{
  "targets": ["symbol rate", "carrier"],
  "norm": "layernorm",
  "dropout": 0.1,
  "residual_init": "zero_last",
  "momentum": 0.85,
  "orthogonalizer": "newton_schulz_5",
  "epochs": 10.6,
  "final_lr_fraction": 0,
  "adamw_weight_decay_other_params": 0.05
}
Rows from block 12 of a small sound classifier, named by matrix and row number. Rows with one number belong to one neuron. Each number is 128 + 24 x the weight over its row's rms, rounded and kept within 0 to 255. All counts start at 0.
After each neuron's rows are labels from the 100 clips, of 14976, where the neuron reaches its highest value: "loudest band" is the band of the loudest frequency at the time of the peak. Only what is clearly more common there than usual is listed. The data: simulated modem signals in the audio band. In brackets: how many of the 100, against the usual share in percent.
# fc1: MLP up (model.blocks.12.mlp.fc1.weight, 1024x256), inputs 172-255
# fc2: MLP down (model.blocks.12.mlp.fc2.weight, 256x1024, transposed), outputs 172-255

fc1.331 [181 135 107 143  95 117 128  95 104 102 141 101 124 119 122 146 105 109 108 144 116 149 121  93 133 103 201  88 129 137 153 167 110  98 105  84 150 132 110 147 149 122 112 134 140 113 169 162 173 142  59 129 128 136 144 118 133 130 172 138 127 115 110 170 115 135 114 136 116 126 119 100 131 146 117 104  69 124 101 115  82 154 163 116]
fc2.331 [ 70 110 146 149 128 162 102 129 159 116 174 136 117 140 101 119 134 144 151 126 130  96 147 125  83  97 115 116  93 120 141 100 151 135 159 211  83 120 137 139 159 115 129 143 125 121 114 129 143 116 178  86 153 104 153 133 160 128 145 134 151 112 147  60 130 131 128 148 132 126 141 147 138  87 112 121 138 130 130 147 158 104 106 153]
loudest band: 2000 to 4000 Hz (77 vs 41.9)

fc1.755 [139 130  95  99 124 125 126  83  89 163 125 128 158 123  81 153 150 122 119 134 117 126 105 166 169 123  86 160  95  80 138 109 104 126 113 127 102 105 131 130 122 148  84 146 108 136 145 120 116 138 106 161 123 125 132 134 144 152 126 146 137 170 127 158 130  89 141 132 113 113 144 134 100  78 105 104  59 172 124 135 132 165 159 167]
fc2.755 [117 115 107 171 122 115  99 158 124 147 141 103  85 115 119 137 150 141 150 116 128 113 138 123 116 130 152  71 142 103 129  94  98  98 124 204 156 128 129 144 168 110 162  93 122 151 129 127 116  86  92 100 117  87 136 149 116 138 175 134 116  96 183 134 152 180 141 134 123 136 145  98 185 135 124 145 140  77 118 124 176 119 110 138]
loudest band: 4000 to 8000 Hz (79 vs 48.6)

fc1.352 [157  94 100 104 174 111 154 145 134 125 136 166 113 164 133 120 117 139 127 139 145 149 112 125 141 133 153 149 104  92 171  79 125 135 145 132 125 119  97 136 141 159 123 131 113 152 109 124 162 122 135 125 132 119 116 122 107 144 168 104 143 132 176 139 156 106 117 114 158 113 103 123  96 152 158 110  97 126 124 133 142  96 137 116]
fc2.352 [142 152 170 114 128 141 104 128 102 138 103  97  95 109  80 109 145 123 115 114 102  97 142 124 105 126 116 154 156 143 154 133 100  98 133 185 128 139 129 118 132 125 134 145 129 119 116 142  74 109 114 127  96 129 162 146 104 134 115 148 126 108  88  78  85 145 131 119 124  88 110 112 125  97  79  98 151 123 149 149 129 143 145 175]
loudest band: 4000 to 8000 Hz (88 vs 48.6)

fc1.287 [110 157 140 156 173 147 144 135 105  98 103 108 139 165 147 141 129 111 170 159  92 135 101 159 124 106  59 119  85 130 122 152 154 134 106 137  77 166 124 147 108  98 140 159 105  99 109 152 126 138 132 130 143 141 122 130 112 156 122 143  76 120 108 115 111 136  98 107 147 122 100 130 145 161 140 110  95 129 152 110  82 148  99 115]
fc2.287 [113 121 143 107 134 121 120 113 137 163 191 122 165 122 135 134 125 116 106  94 129 137 125 125 155 100 147 157 146 131 135 114 149  86 137 135 103 127 104 103 147 111  89 150 173  84 101 153 108 135 172 153 111 150 134 113 138 170 142 145 139 163 162  88 145  94 161 125 124 130 152 130 171 143 143 160 102 132 149 124 125  96 149 120]
loudest band: 2000 to 4000 Hz (72 vs 41.9)

fc1.37 [115 166 144 119 105  98 149 102 141 147  95 165  93  91 124 160 134 108 115 120 134 124 107 167 126  96 158 170 153 117 130 127 110 112 123 107  98 144 133 141 133 149 115 158 119 180 122 118 110 143 147 132  79 111 122  82 116 148 154 166 112 141 127 110 116  91 121  83 159  95 140  91 139 132 136 115  87 169 142 110 190  56 157 112]
fc2.37 [157  97 131 145 174 141  93 125  99 117 138 116 152 151 149 104 143 179 142 104 147  95 134 120 122 114 129  89  98 131 135 112 128 126 118 194 156 133 143 123 132  98 141 105 141  83 154 130 103 116  95 138 142 143 161 179 142 132 138  80 169 100 122 111 186 137 130 182 103 122 125 129  96 129 106 150 157  79 132 124  88 174  83 153]
loudest band: 4000 to 8000 Hz (75 vs 48.6)

fc1.641 [134 140 153 137 104 107 125 115  90 139 161 128 105 107 131 156 104  86 116 118 119 120 113 112 144  95 110 101 125 107 125 130 144 151  90  94 122 110 126 133 102 131 110 114 135 150  85 156 130 163 118 133 106 128 111 131 148 109 116 104 122 124 103 106 177 157 131 113 163 142 111 134 181 102 138 162 112 100  90 123 102 100 147 123]
fc2.641 [153 127  83 138 142 143 129 110 167 160 142 131 153 154  97 105 112 183 146 130 140 106 154 125  79 201 130 139 156 114 126 119 106 128 156 164 135 156 125 124 142 119 133 141 106 159 163 123 141  87 121  99 134 135 150 121  86 130 153 125 121 126 180 163 106 104 106 111 126  97 133 129  86 117 111 100 121 138 199 135 148 161 126 128]
loudest band: 4000 to 8000 Hz (83 vs 48.6)

fc1.694 [115 121 129 119 152 150 138 153 131 104 145 197 150 105 122 126 160 112 102 137 115  92 141 112 180 151 147 108 119 123  92 131 134 148 147 108 103 105 118 164 141  83 159  86 107 138  99 176 130 115 120 148 112 153 163 107 136 142  81  87 167 158  83 134  98 165 114 126 108 133 157 151 102 153 126 161 111 121 132 111 148 112 157 143]
fc2.694 [136 148 131 125 149 102 105  84 132 140  78 100 146 124 138 124 128 109 152 186 142 167 154 128 101  81 139 187 136 142 113 130 126 138 142 136 142 171 117  97 120 166 113 144 150 117 114 111 117 143 118 117 117  98 128 135 103 101 136 123 112 138 135 169 100 142 139 160 150 133 139 100 101  93 142 145 157 177 147 146 110 157 124 146]
loudest band: 2000 to 4000 Hz (67 vs 41.9)

fc1.229 [ 86 133 150 112 109 124 116 112  93 114  60 135 132 118 129 166 139 138 172 144  95  93  93 111 153 155 119 113 118 182 121 135  78 113 101 140 107 124 130 132 102 112 122 132 112 100 151 157 138 143 140 105 108 126 150 162 113 112 114 132 120  56 103 139 166 129  83 139 166 109  89 152 137 126 140  81 162 110 112 113  70 117 102 102]
fc2.229 [176 145  95  95 149 107 115 131 160 153 141 113 107 137 108  99 121 116 127 127 168 149 163 109  79 125 156 127 157 130 147 149 193 132 100  69 125 118  78 156 144 128  98 120 138 141 102  94  99 105 103 139 121 143 122  73 119 124 142 106 132 149 172 106  87 111 155 149 144 180 184 141 142 127 136 168 103 130 136 140 161 167 155 157]
loudest band: 2000 to 4000 Hz (72 vs 41.9)

fc1.636 [129 149 135 110 131  95 173  86 120  95 159 177  75 170 113 126  92 120 120 149 166 159 106 112  64 110 144 141 118 127 128 112 161 130 131 141  84 141 128 136 159  85 112 117 104 118 101 111 118 104 140 130 166  93 124 166 131 119 137 155 115  73 126 103 122 138 134 128  88  99 155  87 109 153 135  80 148 130 150 123 153 174 141 112]
fc2.636 [123 133 162 114 111 128 115 104 156 122  78 106 114 149 140 133 108 153 119  97 115 165 137 111 162 146 110 106 135 128 126 127  90 155 156 195 161  81 146 142 106 139 151 140 109 161  87 152 107 112 112 112 111 136 173 106 128 107 198  92 136 109 171 135 105 124 100 134 133  93 129 154 183 149 126 122 116 143 166 151 149  81 116  88]
loudest band: 4000 to 8000 Hz (83 vs 48.6)

fc1.554 [108 131 107 138 138 165 157 158 113 166 110 146 116 125  94 122 101 154 133 160 131 138 126 133 139 117 176 127 128 102  65 114 126 136 120 108 105 139 125 113 130 135 149 133 124 144 125  91  93  86 114 125  92 133 133 161 129 155 103 192 158  91 116 110  88 113 111 173 156 145 109 168  89 125 142 124 111 141 114 157 136 126 127 126]
fc2.554 [138 142 134 146 136  95 151 140 115 144 118 121  88 115 133 157 115 156 122 101 169  58 112 132 116 171  96 107 138 133 157 118  84 128 143 162 109  80 160 150 131 106 104 145 131 138 149 150 144 128 115 115 120 129 156 127 118  87 160 108 114  93 152 139 157 107 133 125 122 127  79  95  89 159 134 137  94  78 138 113 125 163 131 139]
loudest band: 4000 to 8000 Hz (91 vs 48.6)

fc1.510 [172 100 101 126 139 142 159 106 112 127 100 125 133 118 134 100  76 156 139 131 148 133 127  94 155 114 166 176 132 130 159 201  69  90 129 126 162 124 145 149 120  87 103 100  94  98 126 164 153 159 159 121 153 103 135 119 126 110 156 127  85 101 134 157 155 100 121 113 134 145 150 108 123 137 134 110 116 109 157 100  92 113 115 128]
fc2.510 [100 128 154 148 151 147 117 159 159 129 181 145 133 128 108 134 175 157 125  88 138 126 149 135 149 159 104 106 102 140 122  68 132 143 132 170  84 152 143 128 127 132  92 181 157 165 116 121  94  98 108 120 137  99 155 126 145 104 146 135 157 126 107  58 125 149 133 106 131 110  91 184 102 100 124 157 121 118 168 145 148 131 155 108]
loudest band: 4000 to 8000 Hz (75 vs 48.6)

fc1.715 [161 112 135 152 163 119 100  55 158 117 156  96 110 120 110 151 127 143 110 110 124 178 122 121 125 139 108 106 145 115  97 117 161 144 134 149 112 122 126 129 134 156 151 122 134 103 160 146 136 142 110 129 131 153 119 168 141 138 152 141 126 108 136 102 143 105 120 153 119 112 155 113  91 137 175 106 140 121 190 108 110 129 175  92]
fc2.715 [129 128 131 143  92 161 133 131 159 147 102 131 111 125 158 136 114 123 122 153  91 140 119 135 128 133 135 167 135 134 166 171 113 102 119 104 104 141 152 143 123 118 109 134 104 148 116 139 162 125 153 151 124 130 150  97  83 127 134 141 130 144 163 160  75  98 109 125 160 143 149 166 130 132 115 150 103 162  87 113 175 127  98 151]
loudest band: 2000 to 4000 Hz (67 vs 41.9)

fc1.484 [ 90 148 141 115  98 146 133 144 112 124 134 138 151 121 142 184 126 124 125 139 131 136 111 145 194 160 170 118 152 128 111 194 139 137 105 128 122 155 114 129 109 130  99 152 119 103  74 118 183 147 145 127 171 126 144 132 108 110 177 139 155 108  94 163 122 113 105 111 147 141  83  99 125 162 151 167 148 128  92 130 155 126  98 134]
fc2.484 [137 109 134 175 133 105 128  75 102 126 158 161 168 114 163 110 144  99 137 101 120 180 153  79 104 151 104 128 134 126  88 130 129 142 146 112 105 110 156 115 126 148 124 132 105 142 172 135  71  96 136 106 138  94  99 119  80 102  75 116 100 172 145 147 133 125 141 130 121 151 124 143  51 160 151 109 120 145 175 140 132 165 177 133]
loudest band: 2000 to 4000 Hz (86 vs 41.9)

fc1.497 [ 70 140 162 123 141 124 105 107  92 159 125 103 108 102  64 142 137 171 130 132 155 111 151 121 175 107 155 126 141 143 151 118 146 127 144 105  98 141 138 127  98 133 108 127 124 103 102 140 113 110 125  99  78 153 135 140 108  88 139 125 117 130 189  99 175 157  94 136  84 119 108 107  80 176 110 128 144 133 139 119 123 120 146 104]
fc2.497 [187 131 120 124 113 139 119 134 133  63 132 108 133 135 179 106 133 140 147 145 131 176 129 104 138 145 109 151 156 128  95 118 131 122 129 125 145 125 116 124 134 147 155 145 102 131 163 120 147 160 117 126 127 112 110  91  99 135 129 165 120 153  83 139  82 134 132 174 161 164 141 157 138 106 111 150 123 134  96 151 123 149 116 139]
loudest band: 2000 to 4000 Hz (89 vs 41.9)

fc1.262 [139 101 117 106 113 137 164 126 116 132 107 120  98 130 120 134 128 137 153 120 147 148  73 104 128 135 129 144 162 158 155 131  86 129 177 117 159  89 109 151 124 108 131 115 155 129 132 146 142 123 148  99 141 132 130 141 146 111  73 109 125 113 146 142 162 118 121 107 128 140 145 128 105  91  87  85 137  89 110 111 127  83 128 119]
fc2.262 [114 121 132 132 151  82  95 121 133 141 124 183 136 138  85 103  82 138 118 100 107 117 136 121 155 130 144  92 128 120 102 123 131 146  67 116 160 128 154 123 139 141 164 132 138 134 133  94 101  99 188 122  98 111 178 161 108 114 153 123 107 103 130  95  83 131 119 142  99 114 100 134 142 137 142 124 124 122 208 156 138 134 124 116]
loudest band: 4000 to 8000 Hz (81 vs 48.6)

fc1.270 [144 119 130 164 119 125 134 140 101 113 103  89 125 155 140 167 122 167 136 138 118 116 107 161 122  97 124 126 132 172 109 116 188  98  89 121 125 168 101 147 140  88 144 132 138 143  82 121 130 116 120 124 113  84  92 170 121 142 147 136 106 129 128 104 130 121 123 103 123 136 134 139 101 131 105 148 106 144 105 122 133  70 140 124]
fc2.270 [125 140 134 132 124 142 128  95 123 100 149 152 115 126  83  78 126 140 113 114 136  92 167 133 145  99 138  89 148 134 156 126  53 137 184 145 138 109 147  98 142 134 131 128 139 149 119 167 133 137 170 109 153 157 201 138 112 126 143 108 159 115 128  92 141 109 120 152 143 105 172 125 113 113 159 151 111 127 127 114 116 168 114 119]
loudest band: 2000 to 4000 Hz (74 vs 41.9)

fc1.135 [134 142 125 117 114 161 139 146 107 135  89 150 133 146  95 117 139 150 159 115 139 143 166 129 159 102 119 106 126 123 141 100  86 166 111 112  67 134 118 138 117 150 122 135 146 143 125 143 133 147  94 144 162 159 144 152 136 125 132 137 138 150 126 158 110 104 105 125 154 133 157 127 115 119 144 108 153 163 115 118 138 117 121 118]
fc2.135 [117 168 149 142 134  97 119 134 149 136 133 108 128 114 183 105 155  84 103 142  73 113 134 116 105 116 129 148 149 135 121 133 154 139 104  74 188 146 163 129 160 131 112 134 145 117 116 144 128 131 154 130 136 131 110 134 119 139 104 151 130 146 131 173 156 148 132 144 130 136 114 165 107  96 148 139 146 121 141 129 120 122 122  84]
loudest band: 2000 to 4000 Hz (67 vs 41.9)

fc1.114 [150 110 116 110  89 141 141  99 157  96 103 161 135 164 171 155 106 118 149 130  98 119 104 128  80 101 165 108 111 107 137  96  69 132 144 106  96 142 161 121 107 120 150 142 135 129 112  88 115 140 152 117 136 137 154 119 104 170 154 124 126 106 127 124 132 165 149 128 106  88 111 192 145 120 117 115 127 181 145 147 168 195 143 105]
fc2.114 [140 150 133  96 136 107 115 141  92 170 125  82 117 120 103 117 148 164 123 143  98 120 165 128 183 165 129 171 136 160 161 149 139  85  66 177 119 136  90 119 129 148 102  97 108 126 118 116 149  74  81 133 125 151 100 158 129 143 149 141 121 140 137 149 112 115  91 154 154 125  90 124 137 135 136 131 117  93  84 109 115 118 113 160]
loudest band: 2000 to 4000 Hz (70 vs 41.9)

fc1.727 [ 89 136 124 119 116 118 147 125 118 134 186 211 143 120 128 136 120 148 146 119 152  98 145  99 108 108 123 100 129 147 129 155 127 172 116 124 126 104 150  96 111 143 134 112 104 151 159 135  84 156 140 127 166 158 151 163 118 115 130 131 152 131 150 106 138 138 133 131 139 115 115 140  97 133  93  82 121 122 115 124 176 128 127  99]
fc2.727 [167 153 145 143 126 111 120 133 124 109  89 126  61 126 140 135 131 145  85 133 135  89  88 130 108 140 149  47 104 146  97 119 110  73 125 125 114 126 152 128 141 140 135 163 134 123 114 154 158 147 162 128  65 153  95 116 126 131 159  89 106 142 108 121 120 152 106 138 102 123 127 146 174 101 119 109 145 150 147 139 110 164 103 112]
loudest band: 4000 to 8000 Hz (79 vs 48.6)

fc1.39 [141 109 122 145 143 122  97 105 105 164 108 116 110 129 114 106 117  72 109 101 127 102 132 109 130 143 119  87 103 122 133 153 109 138 129 105 108 113 148 100 114 128 137 144 134 117 111 147 126 114 152 126 125 129  95 124 162 165 119 146  92 115 102 121 108 162 158 116 171 125 129 147 146 131 107  89 157 148 129 160 133 116 125 126]
fc2.39 [157 136 129 136 139 124 165 142 102 136 172 111 189 145 143 176 156 140 127 118 115 129 109 128 112 194 139 181 151 153 107 130 135 112 129 178 155 116 142  92 138 116 139 131 109 149 101 110 133 117 100  81 129 140 105 112  94 120 118 113 140 181  82 155 110 117 112 138  95 139 102 140 137 104  87 169 143 115 120  94 120 139  81 110]
loudest band: 4000 to 8000 Hz (89 vs 48.6)

fc1.724 [ 83 101 125 133 103 155 148 158 122 119 102 127 134  93 108 142 133 150 123 117  98 108 140 120  90 111 125 157 133 144 113 120  92 126 181 119 135 141  92 144  96 114 126 113 132  94 139 162 129  77 122 148 119 145  97 139 135  97 164  82 166  87 129 122 135 114  84 128 147 109 122 141 213 137 140 120 150 108 147 138 122  92 128 108]
fc2.724 [148 146 117  80 144 100 118  93 135 155 112 141 106 159 103 132 131 132 156 135 167 123 150 128 146 163  96  86 167 128 132 109 149 146  82 128 128 119 145 124 115 139 146 170 153 151 123  70  94 182 121 121 105 127 190 117 110 163  94 147 140 133 116 119 127  89 169 117 142 149  98 113  56 106 111 131  94 126 141 132 111 142 152 142]
loudest band: 4000 to 8000 Hz (76 vs 48.6)

fc1.558 [ 81  93 124 110 161 143 137 169 142 125 146 102 115 133 121 159 132  85 109 127 113 105 169 126 122 114 136  84 121  56 114  94 116 118 112 127 107 131 134 123 121 118  85 120  95 132 110 116 132  98 134 125 123  88 144  87 138 105 151 111  94 191 148  95 110  97 155 100  88 101  97 138 167 192 137 132 107 141 141 126 136 141 137 143]
fc2.558 [170 146 124 168 120 132 112 112  92 157 119 118 122 114 128  92 129 177 133 122 115 110 145 143 110 105 135  97 156 134 172 132 145  93 174 204 125 134  81 134 155 144 154 109 130 137 138 146 140 136 109 110 123 139 129 147 103 144 147 112 134  96 143 135 145 149 114 140 141 127 176 117 160  57 118 159 100  92 107 129 156  99  90 158]
loudest band: 4000 to 8000 Hz (86 vs 48.6)

fc1.363 [ 91 141 135 125 158 115  87  97 111 145 133  76 106 131 147  71 115 144 149 143 117 103 124 151 165 142 135 107  74 131 106 136 126 183 154 117 123 117 148 109 105 126 101 163 122 119 129 111 114 180 139 107 153 156  97 152 117 134 122 147 151 123 114 162 117  80 126 115 155 119 139 149 112 124 105 148 110 108 121  96 162 139 116 119]
fc2.363 [116 141 141 124 142 133 143 127 118 122 123 154 172 154 155 149 134 114 103 125 125 176 120 127 101 161 126 217 158 141 139 152 105 138 124 140 141 141 147  89 138 111 147 120 101 122 103 123 131  69 119 141 137  97 123  85 114  92 140  94 126 141 100 128 138 141 144 114 175 126 110 130 115 126 151 118 117  90  86 124  97 103 139 138]
loudest band: 2000 to 4000 Hz (73 vs 41.9)

fc1.20 [110 127 131 109 115 133 136 142 125 113  94 148 144 147 153 124 107 153 103 165 131 109 147 109 107  58 179 162  95 110 110 120 139 145 123 139 146 151 116 110 116 114 143 126 131 164 139 158 133  95  72 154 103 122 114 120 114 190 131 118 139  88 156 138 141  93 122 116 195 138 104 137 111 142 162  87 122  91 104 128  92  92  84  99]
fc2.20 [124 131 127 143 106 127 134 113 145 136  93 122  85 126 104 137 108 122 185 107 156  84 111 118  78 160 124 143 103 138 206 141  81 137  87 131 111 112 138 135 122 111 117 163 131 131 103 118 121 151 151 138 152 104 165 140 160 107 107 132 121 137 125 138 110  90 157 102 126 125 127 114 103 115 141 147 147 127 162 101 141 164 150 130]
loudest band: 2000 to 4000 Hz (67 vs 41.9)

fc1.577 [112 109 119 123 126 161 142 131 101 130 139  85 128 143 107 132 134 113 116 137  86 136  88 130 143 138 169 172  77 147 155 120 132 112 160 134 129  91 116 122  87 116 152 121 114 154 129 116 143 103 120 111 136 131 109 140 121 129 154 160 103 117  95 113 147 127 102  97 125 136 110 135 108 129 133 178 150 144 109 109 150 146 166 114]
fc2.577 [125 102 146 145 116 131 119 123 107 173  67 124  96 134 128  99 145 116 162 132 104 143 129 173 153 186 121 146 128 131 128 142 153 107  81 132  88 121 120 113 121 130 100 124 107 147 128 165 140 126  92 146 142 101 125 151  80 136 110 147 112 184  61 138 130 165 136  97 164 104 129 124 196 143 100 145 142 112  29 109 126 157 127 100]
loudest band: 2000 to 4000 Hz (85 vs 41.9)

fc1.644 [ 95 131  96 130  95 161 160 155 146 107 143 136 115 187 112 109 101 132 148 138 134 114  84 145 142 141 126 127 149 111 136 122 148 136 156 142 126 168 144 141  99  91 157 107 152 100 140 133 106 168 110 103 127 145 125  96 198 165  97  99 135  94 116 168 130  90 156 103 105 114 142  99 132 172 126 102 131 142 160 106 105 107 151 141]
fc2.644 [145 116 145 133 112 121 111 130 140  79 138  93 114  86 126 107 192 117 128 147 123 158 164 114 114 152 138 133 110 126  77 161 105 117 140 138 164 100 142 134 182 161 109 155 105 130 142 150 131 147 170 128 122 155 115 121 132 128 165 121 117  97 103 128 116 143  89 136 123 122 124 114 162 131 146 163 104 156 148 145 140 116 125 152]
loudest band: 4000 to 8000 Hz (77 vs 48.6)

fc1.189 [116 104 120 133 150 118 111 123 104 127 122 134 104 134 113 166 113 164 116 153 180 100 134 126 126 104 104 143 134 136 160 126 126 155  91 144 154  89  88 132 141 147 129 138 133 132 125 160 160 131 115 143 143  69 109 163 184 148 120  97  86 125 138 134 114 108 154 112  93 115 169 154 160 139 109 119 134 140  89 147 177 107 132 118]
fc2.189 [150 140 137 136 139 111 123 148 125 111 133 151 158 124 155 129 194  68 130 134 108 101 128  97 128 125 161 156 129 126 135 111 108  54 121 111  94 132 122 117 158 105 147  73 101 136 139 126 120  86 119 139 137 149 166 157  93 116 136 127 168 106 134 146 150 146 105 154 142 129 107  91 184  93 106 129 165 134 148 121 147 147 128 125]
loudest band: 4000 to 8000 Hz (75 vs 48.6)

fc1.190 [151  87 112 127 120 155 131 104 116  94 116 119 136 131 122 111 134 130 113 111 122 144 100  67 132 183 148 162 109 127 148 162 144 131 172 132 104 147 141 132 113  79 172 131 114 123 110 134 103 104 100 115 132  99 138 124 138 114 139 139 125  86  94 139 142 153 123 111 106 112  98 140 117 143 111 162 114 100 154 117 146 178 152 126]
fc2.190 [141 115 149 152 153 137 123 124  99 134  99 163 162 149 144 105 154 117 125 107  98 114 100 130 110 120 138 170 120 122 135 142 122 158 106 102  93 129 142 106 109 122 107 135 123 136 119 129 152 124  99 101 111  86 125 123 128  98 170 161  95 130  79 149 127 156 145  93 110 125 118 160 151 158 132 165 104 111  92  84  88 176  98 145]
loudest band: 2000 to 4000 Hz (86 vs 41.9)

fc1.213 [145 121  96  87 110 139 142 154 125 134 128 125 127 145  99 124 127 161 161 131 172 153 134 120 117 130 162 161  93 152 112 108 106 175 164 140  82 136 163 129 131 152 116 115 150 169 147  94 118 157 124 107 153 114 146 130 149 151  90 120 122 110 106 157 132 109 123 157 123 107 103  67  71 112 126  92 160 155 146 118 137 165 156 107]
fc2.213 [131 131 152 143 131 135 124  97 128  88 149 114 145 120 125 108 178 164 100  89  84 144 178 135 129 107 143 104 136 181  80 127  87  79 127 152 134 121 117 123 139 142  99 139  88 124 117 122 149  99 166 113 134 128 141 129 128 126 130 166 177 152 148 126 121 100 106 134 154 153 106 156 146  97 130 138 155 150 154 153 143 147 114 125]
loudest band: 4000 to 8000 Hz (93 vs 48.6)

fc1.622 [101 152 115 144 155 130 111 130 112  82 112  97 110 159 148 123 108 112 172 169  95 185 110 163 157  78  82 120  93 149 103 116 140 140 156 107 124 169 140 145 131 127 111 150 106 149 104 134 164 119 100 157 132  83 131 141 118 123 127 139  93 151  99 159  89 146 140 116 143 124 124 122 159 173 124 104 127 111 134 103 117 134 116 102]
fc2.622 [107 136 152 111 149 100 162 127 106 115 131 102 184 157 166 163 116 144 139  75  85  99 113 179 145 128 130 188 142 169  61 145 148 100 149 114 152 129 109 127 136 108  83 123 154  89  99 129 113 151 135 169 131 115 123 114 150 139 123 206 129 188 108 121 120 133 150 138 137 110 135 127  89 139 147 154 129 115 141  88  90 133 139 124]
loudest band: 2000 to 4000 Hz (67 vs 41.9)

fc1.310 [114 143 126 130 106 129 125 126 117 103  91 154 123 132 137 180 134 135 165 101  99 124 112  97 138 115  93 156 137 168 165 162 157 127 112 114 107 154 121 150 129  62 117 160 136 109 157 146 146 150 127 136  92 104  75 138 121 151 163 172 133 155  82  95 172  94 176 104 124 113 160 119 107  95 130 155  81 117 137 118 128 118 136  95]
fc2.310 [117 125 117  88 121 146 121 138 120 142 142  93 165 138 109  87 120 153  78 142 148  57 146 112 122 166 147  83 130 140 147 127 130 116 134 174 119 122 125 119 182 144 133 116 126 113  96 165 131 161 149 106 146 163 178 139 133 105 131 102 123 122 145 125  91 153  90 145 118 148  99 130 205 131 133 164 147  88  76 120 157 137  91 157]
loudest band: 2000 to 4000 Hz (68 vs 41.9)

fc1.594 [113 137 157 149  96 151 108 103 178 101 175 115 138 130 123 154 113 160 153  95 127 172  90 109 172 151  97 113 132 140 150 133 133 117 147  77 153 151 132 135  66 114  94 128 147 157 104 117 152 171 124 111 116 104 116 134 145  87 193 152 140 114 132 133 112 143 155 156 119 127 103 133 148 133 130 175 130 135 115 136 143 112 134 119]
fc2.594 [167  99 151 119 161 126 114 119 100 126 111 145 158 130 167 134 120 112 133 134 117 143 135 128 108  90 122 134 141 120  91 141 169 139 142 137 136 164 152 121 151 129 145 141  89  75 162 101  98 157 116 168 113 140  76 157 151 151 103 111  85 152 135 176 152 148 119 129 112 156 103 123 131 142 136 103 132 114 120 131 117 105 160  83]
loudest band: 2000 to 4000 Hz (70 vs 41.9)

fc1.198 [126 103 112 133 125 122 109 159 101 114 152 142 140 161 138 170 118 153 110  92 122 103 133 109 137 142 123 132 122 152 156 142 164 118 122 119 110 126 135 161 135 116 143 144 121 108 124 142 161 109 140 139 130  90  93 190 102 136 126 133 114  84 117 118 176 123 111 178  96 125 113 152 124 131 124 136  74 115  96 109 171  88 124 134]
fc2.198 [117 149 123 112 135 142 133 159 131 113 134 108 140 156  79  78 175 153 159 133 195 122 111 125 100 123 155 123 135 173  90 138 101 116 118 142 111 124 126 152  79 158  97 146 135 118 161 149 111 168 118 102 135 133 145 122 110 152 135 148 155 153 139 137 140 105 138 117 147 145 169 134  88 168  97 104 123 141 156 141  85 123 103 177]
loudest band: 2000 to 4000 Hz (83 vs 41.9)

fc1.131 [136 163 149 141  94 118 150 108 102  99 120 155  98 143 140 168 143 167 107 171 138 144  94 141 105 116 129 146 105 162 101 141 135 105 143 190 104 125 132 152 118 129 130  97 136 131 133  95 154 115 128 116 119  99 114 110 135 134 139 137 107  36 104 119  85 154 105 141 117  64 146 184 148 151 160 107 170 139 114 111  72 158 131 131]
fc2.131 [127 110  99  81 126  82  85 115 147 123  92  88 137 100 102  96 117  97 120 135 155 144 135 105 183 127 111 129 182 140 170 115  91 133 101 157 119  90  92 111 115 105 119 107 108 115 137 116  76 182 153 150 169 178 144 119 146 139 149 126 153 160 132 100 148 103 137 155 161 169 111 132 143 115 164 157  88 120 111 120 168 125 150  87]
loudest band: 2000 to 4000 Hz (74 vs 41.9)

fc1.683 [ 87 139 118 149 110 125 159 132 156 146 134 124 108 114 121 192 150 149 107 170  94 139 150 155 147  92 137 143 100 147 140 136 131 104 123 112 100 126 167 121  98 108  99 112 133 108  70 143 140 115 109 153 140 120  98 170 118 127 115 104 141 154 104 168 140 130 118 135 139 169 173 117 127 101 129 122 168 103 155  99 133 134 144 100]
fc2.683 [132 125  78 127 114 106 119 113 105 116  89 134 154 119 105 147 108 111 118 160 176 117 137 142 113 177  98 137 163  75 112 142 166 138 126 168 137 140 131 129 148 137 106 111 137  90 134 117 120 155 111 142 170 147 105 123 135 106 152 177 139 131 109 133 140 145 172 141 190 130 100 107 150 119 130 168 111  87  70 118 127 118 135 160]
loudest band: 2000 to 4000 Hz (88 vs 41.9)

fc1.650 [143 101 122 117 131 147 102 146 159 119 126 137 121 100 149 123 140 115 125 135 126 109 141 108 163  96 129 113 116 144 135 130 171 156 129 191 104 123 133 105 128 141  81 146 115 153 153 163 145 103 147 138 135 123  72  99 129 111 150 110 113 116 137 138 165 158 138 104  78 102 122 128 121 122 136 107 128 159 135 119 106  97 124 152]
fc2.650 [117 128 112  88 144 160 110 117 142 123 100 103 150 137 132 181 164 106 156 128  91 126 120 110 102 124 148 139 118 118 177 123 134 155 132 104 115 106 132 114 175 138  94 151 161 111 144  91 102 148 119 132 102 101  88 139 178 149 121 128 188 162 149 150 110 122 130 103 125 104 149 105 142 103 134 168 129 114 102 128 101  94 158 132]
loudest band: 2000 to 4000 Hz (92 vs 41.9)